{"model": "image deblurring model", "image_size": 32, "block": "basic", "upsampling": "nearest_conv", "init": "kaiming_normal", "optimizer": "soap", "learning_rate": 0.0034, "max_precond_dim": 1536, "adamw_lr_other_params": 0.0016, "batch_size": 64, "lr_schedule": "cosine_restarts", "warmup_steps": 420}
Rows from block 2 of a small image deblurring model, named by matrix and row number. Rows with one number belong to one channel. Each number is 128 + 32 x the weight over its row's rms, rounded and kept within 0 to 255. All counts start at 0. Numbers have three digits each.
After each channel's rows are labels from the 100 images, of 14976, where the channel reaches its highest value: "top examples" is what is common among them. Only what is clearly more common there than usual is listed. The data: drawn branching plants. In brackets: how many of the 100, against the usual share in percent.
# convs0: first 3x3 conv (model.mid.0.convs.0.weight, 384x384x3x3, each kernel summed), inputs 192-287
# convs1: second 3x3 conv (model.mid.0.convs.1.weight, 384x384x3x3, transposed, each kernel summed), outputs 192-287

convs0.99:174128101130086147120117043149129105109103071142130157124180154166068130074110141084118100092099145089171128113054175089055142176129173139157085137121090129157112188131117145137131165143146138113086087106138168097117111139077118131096098126175114092109140123145153117149101127164148169081
convs1.99:000127134071192111149124163126116164127136123086138110124114083112173119185200139095118174165139123135112093093202121125118098143141063132106196187110154162094075160113157109125074144196111101134181106183110141135148176089152152104055165150080180127119140159055130170110131137100104101130
top examples: leaning right (36 vs 16.6)

convs0.10:090134130091130135138076184101162160097107113093137143148130128090126166124130122107133129099134095141131084140112123129146169149147136085112132106147000111142096159101114065146077120057126131143136164138138165159108070000140136161082120131115115119155109141155112121106193096121091184128
convs1.10:137088084133137106141117133113073115131090116127096140106135130114187130125118138165165137129126168100203221206124110113142130055118128179133171116148168107138195134119116180157132067151119095126092062122099072061244140136080143094204110094170109138116174135090106118124143154103093113179
top examples: autumn leaves (38 vs 16.6)

convs0.168:124121097103160198111117170139104142125223173151124150154115123109125033122119179155066075139122119172122182117164130138130095085105189095171130088143205127128164114141124139127193132145130131088121119177154107144125175113126107092089133183126113096119086156165132120158083144122076191144
convs1.168:122155146094150113139111122108112147105093049132112109077175135121116143113096115147184204142152145127114054145143149138097167198177087129143144134154084138136150144080102134154105122132086101112125144078129166123109139157150132121184129111073150196136128110058124162150105128109194120107
top examples: white flowers (40 vs 17.1)

convs0.68:141164096052183147094151000138098160145158152131134112143147132133170144135144182157150094109155092121210113106061159107126106142156156094131203168145184116085134133134149125155139168141108166112072161088169135113164128128170138112129145126155104141142137121122105135100144109151167109122
convs1.68:086122096166130124186173147101156114175160077148116128125113114101123122085157057132161129118104134138148148115104078133153113114111189097113009153180099171141137095106139131121134113135200122118161111110079095140148152107108105137117138106103162174146120099123186115138058140130140078172
top examples: pink blossoms (36 vs 16.6)

convs0.140:100147111171176105109113029105123126159163153111141097176172121081106100116147115152128127139097109150113116103102131098050104128135119170132103122107218155152054134135093111110072124110111147116082129083150088110143105151140114106160107080130145142154119136128108091148112182112106152140
convs1.140:000094128136135143143141158119171135125135150088136127092064164083146110139123112119135127099228147104120124124138115117125085146168122082108179161099093188070132110129166103111115149134077131100163150203042107166148179127105066131130146125061171151142128107000147097160089111131090104119
top examples: three-way forks (88 vs 57.2); night (60 vs 20.6); green leaves (45 vs 16.5)

convs0.306:112107125131120060159152172083119157136159179115124161094083070153109152129171145052110095108154130149077100103175110154082088104114098126132117186173059096120109175133163106075059092136150155133117110098134185195123149066089104129189115075088182075171115107143154096090126114128153113165
convs1.306:087104095186130124075144200116162155092175072151144158136158185066133153118086092154142171132080109099179119155125122110162104121162094076106158089137148136157164133145084096157130148131128085092140125151103050098191097159146170108083110143166117220066127109125129155182148117133110108141
top examples: autumn leaves (36 vs 16.6)

convs0.127:140150107120104156143114132170093110102091066131108088143093125089087237078085136144168108134117129111119152110144137080109098157111048115120113085113113167124113156129137168177077135169099159130192159134130175078075196083144140082155131127148132113144100171118150180123154133103098150129
convs1.127:105185197196159113081168102123140119096146104152099147136082115107174069160159110118135131119161123113108101114158119119159118078133196132168204186138157111142157091114159096074131094105115085168146057156171107160130123104093151076125082127157135082079148160155081138182177131162140178108
top examples: pink blossoms (39 vs 16.6)

convs0.43:114163151125141157145134134103111130118138117166089136160115152161144185113125140135151129179158108131171093122106118107150115096097114108114135139153035120136130161151137139150123115149138164136152101136115118122162152056135161089101121156131125152105126142137149121163152127144121116148
convs1.43:186150140101127115104144096128143182136126122127113121093158062136188151177110132114167076090159124109162141224149102155106098118140109180149215099121137174062149128131087104078174130112089137135098121122185176128177099107095148119201133084132090071159141094164118057126114175084082157152
top examples: wide (47 vs 16.6); night (42 vs 20.6)

convs0.37:114112073163124125102072092031161110116077084084156099113127178111183160159147106173174094137110123174093135107081094144119220114185167122117161177115147143070079141117158126116154181116128156146119154075159109100142067128107130160176166162065147149088116066143111123156133138121196156116
convs1.37:153175092146141122132136137124144113163149187157113124161147104106076133141081156121094167106193138101141068133152114170075117135047126077148058007069082132209116123140164101135162120132161070128142156060152150202073150170115078154177115131142201122167122120139122121150141081151155193101
top examples: red berries (37 vs 16.8)

convs0.288:152164122143146156095115180114142071155107146090096140135128129073140058117140130119158156103120088100165152117135073130187103156134223115104154150210226080086135071111178138097165113104096080108092119137127119179141120224142127117100144195136109145085121104093115111136173122154158147131
convs1.288:170084158148084112171086125142126158106099152128143176157100084109116105117124185152076131189144135175045073137096222127098154129097104133162119044141122197181149137128107181175164143122132162138153131087080157118085122105105083099183147070117152118182175135172075129154143123111124147143
top examples: red berries (36 vs 16.8)

convs0.49:082090108146076113113148119154128134100153157140043113126162125188175167086116204174151131181103116149159177111141116096156012146138105115133139116153108113143094164153103155125203165108160205104126127082099139081175163160102159057105085191131172153097175116107123138137142122084083088128
convs1.49:105148108149161149109118089039132133140117100115123136157120106073127073159108076049097137084106098095141079156128119122125161098124159082138145171176105147086143109153131157128128102163109113149160100255129115150161112104173056145140158134100078078150087108131211123062135097165090146117
top examples: night (50 vs 20.6)

convs0.113:101124093111092203101169161118139090122103140116121120119153164150077121153114068120169087095130127106138162153055177125170191142148157116146204060141088135124084138152065199107137159094167080114180118133126146107130103122112167140137110164149142135146146093151100117141172160113176120099
convs1.113:139190111150120103135166107124142154155103110097080105122162078029170130125122205113101187169099157116120125126155117134109116188106176091126132150150116135148131105133119161118134178125094086084154126159135105188147153135062151115118152111048033115150146093153151107109086106129125108110
top examples: bare (36 vs 16.3)

convs0.89:060183057096099066112078113108123101143112181092083069100141091144133121152111086169079138095089109102183124180110132121133148153159130130153103160122077142130102106107096166133139144143061105089134151070093105115131121093104124119147147126126135105174188080127128132103133159203083077065
convs1.89:152087132117115137117061120121146051154109093112129132202122123113125138087127183108156087117121164146129108166191049117126150116092133139123162202098086168167128139104145130090101068136206136105117099169053160137186093145201105074117125134125097129093111124222165120098132097136101074131
top examples: two-way forks (78 vs 42.8)

convs0.205:127144132088102093174125077091145124132136062145141106135123039136122070152058145102122088119119125144069119126152141108121137128136050120110134150104118171119119102136115165137083125117120129103115119144068131091134159139146116121151103093173143091128118099171150102083145106109146133105
convs1.205:142000103162172107115150102142160158148092123163144131157109116123093171059169009152134216089135124151136150144116079118109128092137129098140133210184142127088156117141079119095188135120142111117173143244123160022142082155105159120117157121020111159157159177119154145077074149122097088127
top examples: thick trunk (61 vs 32.5)

convs0.45:116154139128148095174119119169138113066129074048111119125095181074120104119091091088086165139086160121135100138161125138120178163086165134137138176128100080155182134120123122124108106094157116196087125121116124095077120157067141127118124087103137107133067162122154182162133139139022127172
convs1.45:126141152156086105159199094165131130115187151103119149139105171143119103197113092156182080127144223083108137078067162134096095163141185174151124145098136196118154099109201108154154151133152100187142135150097185107170114124120099168100140137162142055128153046078142140183107109157104195133
top examples: bare (55 vs 16.3); narrow (50 vs 16.7)

convs0.65:163119152125165155095066156150082139128096159074107116154116116110137117163112144121080133144122131134161123115204146115114078074106117106087151160101102131138133134133121087108168116187088190172139132114103145136118117118162125059100137125118129052120125142097135102097124137160216135068
convs1.65:101108152110161085159113144129132016180101153159159178133117066135101141136096140135166056123127070088175115096079087127134125123139182117110113131153156147106106142128156161110129116157118147121192168140135159130229173122134162126124137144136140129119078145148087188097088116098101042130
top examples: pink blossoms (41 vs 16.6); white flowers (41 vs 17.1)

convs0.240:210108174100137177110143074086135143124127116144101105149150103130104081165112161159130088132132166148097109110189162186116137187088068142116129161103074101110124128118103134101150126104079130114107127096109154105144112109125097100109081141121120127096162189124161074128080153136105084119
convs1.240:113051112067204145133092154152144137161141118137175099110145108159124160146119043128157181123107121123099125159091141177142128096153116090113043106150104122126105107130127153120127116130117074098111111068147078075129137124108143108144172094192163066166140098119128191125131182133182173144
top examples: night (74 vs 20.6)

convs0.361:163165136085081107062157101137110154075122168193164133167194132175119122108105109067151053200073159148129129081168075088186166175114139129111095120174159111071126141104122106158159138104099101140158168186109136137093087115164074157094131180145107114123110091152166165189082139131088098142
convs1.361:094109122105124117100137133165133124173083102144136095107149132110140088106147088134135159144108083110093066182081094163090151203141057092134203101135070120071123081154154132102119106102073129180104134051123137173094124108164107076160134103193057151080141142028104092128178133140079255128
top examples: leaning left (47 vs 17.2); bare (41 vs 16.3)

convs0.239:159129124101092142134215175135149113154125100110085096101133141109110111127125147093108080110135192123155163135118146114136076168142093161130143155110131119139092139162096134138086109110119144186122105138126108127109161069129109140152141092116135119115141067141141114123114133115135131157
convs1.239:032142113122036173128146115126136202058157157136121106131114119146177127102170017200127198130144078125096089097121147145101130146143097045094109086134119124106106115122070107119147169102088102128125114218160106145120099146092194121060146139054206181099109120144108132152142070092108150101
top examples: thick trunk (69 vs 32.5)

convs0.212:113113118096106154154140051080125116116143142152148126130125003090137125142105124143167137173162124118131176076102092136161099055126127133122164149149119136129099103197138104162085121153170142087206144140103126119142113182119113118131142108151145134122116109132113135103155169093148038107
convs1.212:157076141202153150113149116123118082173162108175091092130124145144163140158107131081108091144136117160142144182127143132089139161112091183162119119083119170116084149126098124127068149061132097153070147096152101145136111144162137119107128093082070210113138116114184115099154110139133227134
top examples: white flowers (75 vs 17.1); night (68 vs 20.6); drooping (44 vs 16.7)

convs0.247:101171075120180176146017142098108123112157126093178095076123119125120118111128080161098123116149157153148153128167136176000145117101117117111141137155059142052156106152085192069117181148152138149109128146142072132124088144105099137073136180173133107090136125140140148091138115096096123099
convs1.247:175157147061053089115134094132061125100154137108095134174087128111137154117142183194095090146128096120123129146090098129168108118134134130175159169091109131124122120151152114154165128121131111124098097092124198101109113091113169149177143089155150057168156076123110106122112132131156124142
top examples: bare (35 vs 16.3)

convs0.53:155130106079149196071129130167152105130152181087099112140119113097153172137167108089153143118105112128138066062105146113147154098190166161143091113118070129113139177176119124131154142094077136131134175114161141081135138070145119138162116096118095127135145156109129130145173149090140144131
convs1.53:055067111217103055204115136119105161128120123111111170073162106149171117083125151122094179106092145131105172165127110087147146126070114066170232103145131124127153125155158160147164127201177106083108073153123118135171151098095126067180171169130180125127101169176137150133131146152113113136
top examples: leaning left (38 vs 17.2)

convs0.234:093083085093111128096122161099080173097065089116132125176119181149099125153111139137083193079102158179076108142142110143195081131106168145173133166114127106106079152115151096135107124153085139184164076116077127146108158135121110145097109157111149077072182141081153170161082145129153167080
convs1.234:177100151130192131129116110086104036162107141195128149132150074111088161148113157077117000144174137105143138145125083143198121120156096194075126144167134187153113097157199167086086146093209119121097126091138168121178170133215127089150115137229066141141110125170162168134142146167125118143
top examples: wide (37 vs 16.6)

convs0.378:102083161094166159098099076130120155142118174094132101102070127081200132169160089168128099114151167098133166191102116149167083142147105106072117182118163109129148119131177129098198103146139123095090095130123125122170130147125128050146151252134171122169099119087130088139057127117026213109
convs1.378:137177107154095083133109155101163117131172061146113197128133121158094134134088107128049185152107142152131086049142091123106166173176171103119104082140079125187084142097094142172135163122180096145076110150132117174092144151142135140090138051123115158089112119108117140162174117111162144148
top examples: night (48 vs 20.6)

convs0.180:151166163117071109119106106128091149128160094100140133152131068163104112109087164102168090112163132105095130165075142149128150114126165153126166151133144163095134110127122110135141136079097123171132117131131124095057154103143159162088157174095206127063125152149069173092083110056126125227
convs1.180:179103107123165128172124130094188120156098134155143175129141131092119121148150050138087164190048105144163152090147139124132162093195106075157104107164106037152178122113093143108146104127170092110146119099166075126160121144077083104127079122227060115137121131080126124140149130086104156101
top examples: night (64 vs 20.6)

convs0.42:095146189166056117119154137110143083116109099137151088105144236056071114129109110129104119070182155120147137133150141088141115121127174143139143173152074094100161117155124128098118116119163120097082163044136102153143118148118110179135130073150144159137082156098154124145118123150078142132
convs1.42:109141094135111127120198073108157239068139165048113141127130149141174144105123119146163142108144126143162103116055196132097137138129116107116109130173122169094100114128136130129152109137074090151139189146075124068165116171152133135139130158089182115171119070039132164124113127122153201145
top examples: narrow (55 vs 16.7)

convs0.96:170098125092123100121096165093120163128123117106141166115077153228142161161133086159111149136141145157160141120108171148082152134131160164114092078074139137149190128113085140161126109114136155125097133178119102117132133146138077105127093242148144119134084119152144074185067080107134177151
convs1.96:086255124097127149128107108136144114095149123151134114142139115131103199133146172101080118148111113144141124086121111087127156115123063098133198194172169083125134092130187117106162121189152144122126140072157162165111147148096138164108125088152124097107101130114140174055120115107134095100
top examples: leaning right (38 vs 16.6)

convs0.29:132125149134070090121162151143164072147137123147161119122146158135147133148142073119138117121139155123071166070133082091102176095106158148166132086142130151106172165113168125153148105108084123093180123162067121124117135121129115129135099126148151100073141100154147183119167145144159126144
convs1.29:070125112133125168132148104076114206104119082112075146149131123133187063112146122147131180098134125112131100195096110151138115135127131053156125201148109137151097137135111077119141119104134149128137177077169132126166113122148130146111163113049173179150111147131127085111153126113106224111
top examples: thick trunk (68 vs 32.5)

convs0.73:164075057134115167116107098150103127158175121077143088121144064060117124127120078130132073130147167102106156123107101106148193097172158137090101151166130129081115140137186119168124138176115086133154076146133125114091117065129122114130104101102163120117086151135175169120110144120112144137
convs1.73:059126182225155120102191107153166132103139141124152144103176098159125115091166112130133222146117135116134132105130130129096142128056086138140154217118098088120182140093117159150113124085208130160096140175121116066119144135131152164134165137125096119102159109107136156117109118082118190126
top examples: bare (36 vs 16.3)

convs0.154:136110172075101128141162089098084107148156103182148165128168052212093146159154116089162133130113191124200125093120144138139145165144084108119144096148131092090057143148143131109132097130139105150096168163087122163088138079139126200123089078097125144140147018134172129143109157165134134094
convs1.154:186102129153048111183148144137178206116104118094104054107089120127141151067105167180141174106144146113063118148212099140144104102110082142118054165169169115124128113108101130141200142053093162144141142182136097102180140098195175094117117128135150163094161151163166091122123137087144147113
top examples: wide (40 vs 16.6)

convs0.6:147124146131144099103113142163115125150124147151130176161137082133117135190113103127107107169098084150143117109149133145163143087127160142124110080088106117168117165119098160065131135128125116082146157122138112124123128164112085089122127123151106176127147122071117102165113123124134127166
convs1.6:068150125126099119077078083110086136117140108168090085165104170113146124115106204135091147128135115139167188110110103101148153145185162147129197160172177161118136124116160116177126132117148122158126073157126148134169131127153157143143141158095127055110121094131161147082153121175117153108
top examples: red berries (45 vs 16.8)

convs0.333:190111178144129075053098161143070144126153151140170138123146165112099070130097077151145122204098162120183078138090128115144116099089075100153131136120101103109152124176173144136101083143157141126120106086146172102109093234137074112128096115152124099109169191144143187115123134119054101121
convs1.333:150098076200110160132157135144139128164137129141129121169143136121108187101160154203092130116101108119074164144169121132158152147092087118076170071134137127138068098106135123187117137027134118145063157255132117144118099085171154106095125164086068170120087085165162207138099131096112163134
top examples: thick trunk (65 vs 32.5)

convs0.225:189062114129176117152143079115133149136083067100190084138154104083109139104104110109119116197144127128078126133118146138179156030126117120125071126087108090148135138081066101115223064152160079132200096144123144167150170159118105122155158126138138133138118131092107123173114117161122104133
convs1.225:070084096108112147140217126163114112151152148093111113120135148109148113140174122123085106118174131169143148088079136139105152119104083128162066142126148109108145109154178132132037173079144109110085124171116128085090136132150159133156103166077116128143088178178094146026137141118131225092
top examples: leaning left (45 vs 17.2)

convs0.335:145137138179088133114103120143136172128136175152123198150164104162124200101145170107140123111132120165172117093129112074156113177117172134139107131138123172163135158135142149171122152087145095084097173114127137087091158107143190147146138100153096139067114178137123089128103153153117126117
convs1.335:096107089075137133101114135132144081126151101162121090099097100180169138159177109106133182110153112129150152181145133153109130085123054168129195100175088103059165143135178090104129161191115180153168096127146135134172097135101077119156141157111176121130145068113138164110137146075122160120
top examples: red berries (36 vs 16.8)

convs0.137:155176091063099171120157102081145131088089093071132095113132128134107058081101110115103089058111118139139111152136105142058147158130117138139082146092122120115084120118111119128050115130125076174095165080143125127131127093146124123071123066106159111123182109107168125140100119162110132130
convs1.137:147108140051069104078100136092146152167116057087166128128100085125144151133099188174137167131171132187128130039119100090087080156108129172116058123120131142120148115165095170104138168146067120136160114124099113139190111124197116133110119126189197159069109114095109111120098104115094064120
top examples: leaning left (51 vs 17.2)

convs0.232:090159169120097110070144151151147137133116137095092149127115096186125113050142133113144087072156157123136174152151054122150115129152191120123143122166158137113153126169151122112140142084140123145101091140144131197159202128144137005086139137100107137130120102138114168124137167120137144131
convs1.232:131108153127123156157060143111088152161111134112138115106111139130119109221137188171117178187119098119095088101088131116011126151055099157128080135127125121128151101149102116145224151138148164111131120192149128108107086164093139131153134133112115099101151169141148130108100057124118144131
top examples: wide (47 vs 16.6)

convs0.358:108076132170138112189129126095075098147137169200092151141131108157134149155127148102196100051132123096165131139142138144126163103096023186129119070148114103137124054146139141142133110141128118127126101094170120166113134110101125099128093121141048095139161156226145112088230162127147170129
convs1.358:118164149165135101113162152088099138083190123158131112152157097138112155112231084125124100171109143127084141185131125136177113144169124164140084125158118194087073155129121110174094156153067158142136128106121124094136110135184152149105140161128152191131133073102102135171111118168137067201
top examples: thick trunk (72 vs 32.5)

convs0.134:158166082161157061119137114120134163102168133153115111174136073082119148080112111153072091177118134100142159195092158129150082129128062114146131143126164091171103140126179156101114148162143119081143120147136110106178142168149092109130088051099116104116162146100193130173132129097103137174
convs1.134:114051156100107124140165183146131135173095080109107170074113112151134059103102134124188201128161135131112175123101059075125195130109173150138148149154082177081160110143114127144141116109112101161158133241127118122021123084125178089138158083101137149204134078086165139072140156103126104108
top examples: bare (38 vs 16.3)

convs0.308:127106061158120159136139113120145142126106132116107179168138090091156142146136100063150129095119175112100139117073104120189190180143149099113164118168113110110061123153103095145157102128126155188211118113107151102134117120123127127092123138147127110129122000141155145133151148124155168094
convs1.308:079159122110116119125174142183121144155114158134115082104116123164118141125125101171120172151163117096127142120127166149195115113099140072137123127170113213109138126124182190153110161106090102166193148129105118155146131135120169142149140108071080140125090190049110113071109139141086090136
top examples: night (83 vs 20.6)

convs0.141:115127160125150164114113129111102143070126116064193135147131149086103156156137192087138145148150057113119101153129131137141138102172151078151152116124161115132116123104134125140125082129125150141119119099108136125099099135121156203151143170119090122129090143157126122096115124168148129132
convs1.141:095112081123073116127124118118200110201122106136131162134118097056158089101132116108105157139134127090139129117118131118074101158102172115068120158131110178177186141152157103086117144142134113120174158176149164119186150179117073107086066141166191157115136126057183104122147124082173124108
top examples: pink blossoms (58 vs 16.6)

convs0.173:079138157117130096128141116074153125129174109135116156159175071105147133163104164102160123108114078146135101145076103095154187081126187158138047154170105158163128107110165090136160133155105089094061118080132173140116110145177132114064108213145138125128094126093101136185190129137226137082
convs1.173:182081142104203152171077102114066150167110161132098112116137148164171177117172094155158101141140124085120157146130161161099118141142126106130206148127142165090154155129097204142078165138152145163157124141137100108120111136098117123169151080130158153139094129149111132066067149086107191127
top examples: white flowers (37 vs 17.1)

convs0.128:128085134117177069120158113154075170133089093133134163139131049165057134169133110082172157155151133138198143143146122136149121170127063118097077082065139157136109167162103112114099124102128137105131074162138082146086130117126109133144118121150124155119104074138107147168114104119151101087
convs1.128:144077123144151146137119089119165104162128120035097151072137111107156091054120188161137104074158127044135148121129147153108104080162099145076109105159144069152146079123049150069150177095139160150158131110199185084150152222172141094118086141104091102119126140127154128102154143102116126124
top examples: autumn leaves (62 vs 16.6)

convs0.7:145116142172108167133201142142083125131051120074120119056145081097126110124089139078128136069155090198131124129099088091171114147154079108204134143096134161125159158108094100118151136124131089145126076141156133133123066129160172113098161127129155099068150160136156098098118085074145099129
convs1.7:098139113104136158173154179112164135164111133084169133145105093133126141225174152094134159104081109118129107139151196165080172106119172160093097079126141117138126186063160121164135093178084075157100122042130073175128176140027128110186138190125150122171058069121071138100117146130064119116
top examples: wide (43 vs 16.6)

convs0.264:127064178169146155113127162207073146115126132064143129158148130121123197096148089110121115100109111110153141118186145111147215151151133151115120110121166134120126169144138119112126121151131102146112092134130090107160154206138134112149106127114141155123145122130175176133167135203158156171
convs1.264:151099121121135151131139090143090141108083125061103090120102142131126124123148155093176107161091121084100147160170130148108104162116095207139074162091153106164153123132153176130071064126106130138120112062107104097139129122110106137174083151173116066111168126133113105137156115139109129163
top examples: bare (38 vs 16.3); wide (37 vs 16.6)

convs0.1:140095119119122153113124162101165131135137142103141158135103189131140043126139092093135121155100077111082119115143127143103104171168146125104101171141234139120173138131159112138139108123143111145099133130150135160153078255103127132101140164154152164148168152108137166129154119148180113141
convs1.1:238212110089140148148124066160088149146115189154088140103145057094114082144139219193153095124171139171095093164120185115144113174097144172117160110093150160112154105125093181110094159126085142120170140103134182117052155098113086087168149110069087150157087072132060106132104170097081130122
top examples: night (42 vs 20.6); bare (36 vs 16.3)

convs0.117:201196132164090130104109136058086132122051122144171141122094129124112106114090166150138132127158157173128162073147154128135119118117104143152127128049102159124117147146058140158150162093143122145109131130098106149121126086146100125111089136107081099101144068160145121181114170145103110102
convs1.117:074057123125163105144101146136143119125106153122139144109141097185165157143119073113076173066113141134149139252044134168141117064121080168106191148135172151081160159096127105144135144200152136192167161170103120089162117143087142093121120101144123103159185161056115164151143169104131102180
top examples: narrow (39 vs 16.7)

convs0.340:090122107089152122126167176103117146165115178076137171097149115131138104144136147109164137180175131115123148118135151131132138102085113113134164166118208088105183152099149127144125133165103125095089182123089121159117174233128117135095126131133134128091147128069143144162052172100119097100
convs1.340:182088122150127124148076082158158098128162126129130133089083123130077075120133135178064149172134099149092108148083170162131075140120133161118119147185102111185139102147111158110125153096143115133147148089144171105084018083103152095137150090057124113155111066190104136158085098147138086156
top examples: wide (42 vs 16.6)

convs0.365:081081074081100158111089134160100131142103106091166089115123153141133102129143090145063119083156160146145149105105126105102146140145150180126156143120007126114129135096118179147168179113118142101210081145129120105093160089131107129163090187162154071120072162197128189078119162120053179144
convs1.365:139170156106068142119146128084210190054076106143083107135106153128139111109116154161184223098141124115155154057119182076125090102050093107118101152095136154115125096134128154118134122129080145102192154119173132109157132179164140145141102168168151147137126138076143040161076123098161157107
top examples: thick trunk (69 vs 32.5); leaning right (54 vs 16.6)

convs0.139:104126157097142159104132051105111095153080141161140131120138095156158174123112175139139124048090120090116142106141127132083156115148150139154132165189178120053127134130133126091119133143079163127120128068117146123159136131172111104110085082123101138115161058156142165174138119144171165117
convs1.139:115106175126152109109132178111112082190141116118108134151114109120117151080129059102101140172151098161139141154014132079121121145113161082099083141189148142128135128086143194118107115189157097208156123177106188102175147123085084076078104100093101109146166202175139100071127166114139060107
top examples: two-way forks (80 vs 42.8)

convs0.184:149132113129130123162060198140149121083153133077190119149117109096125192136145118170073157168164079134139123099150080113158161093152153088123142092173215107159128160167137143117113152148169113164063143134118150169152109210121153171135157136111162113131104154116143080129210095104184110141
convs1.184:103131104103150127099171119111110077157107145097099131088166141114112117110155129090188130133129110093051135137167143133138099188135183139101040220112107148119128125050167157111128087114050139115188168171197084092062087067111104121187168096145172164163102096076116096134056126165133108128
top examples: white flowers (42 vs 17.1)

convs0.350:089142082118099130131148154145146145164138148103158172106107132184049130096103102162117185091134188137182145133105120116122121198091120119119044119067105075153120116136120081114117142067106112121128067101131132127186187087116118104078178116073142121108153155121126115139121101118138083106
convs1.350:169121198120178130105169080162065068097146117086140162073100107115140116170116210062194063163157118113173066103124090137131150089100131172099197150105149135078139181063172172077133164125158093146158167144107152123198135090155176119113146102245074125186166119173136104156167149129114172095
top examples: autumn leaves (78 vs 16.6)

convs0.228:074135078129145156196172130126132120140179109025131167100144110142169067121138116067118178124146136141131187154166126107160113184181155171136121189104162146176120123122097121127176098166120123106125111192154140119120193176106096176177096153127148115135144080163102166151098108159152074129
convs1.228:155121120225149111158102093111182084152155100188149147170119106117116143165136090134116072119172101160087125120160214172143112137133122127164037096116137179100085133126098117190113129099193159116093100056137060186143106111171135128104137128079082163126090183169121157107132156125114182180
top examples: thick trunk (68 vs 32.5); narrow (44 vs 16.7); bare (37 vs 16.3)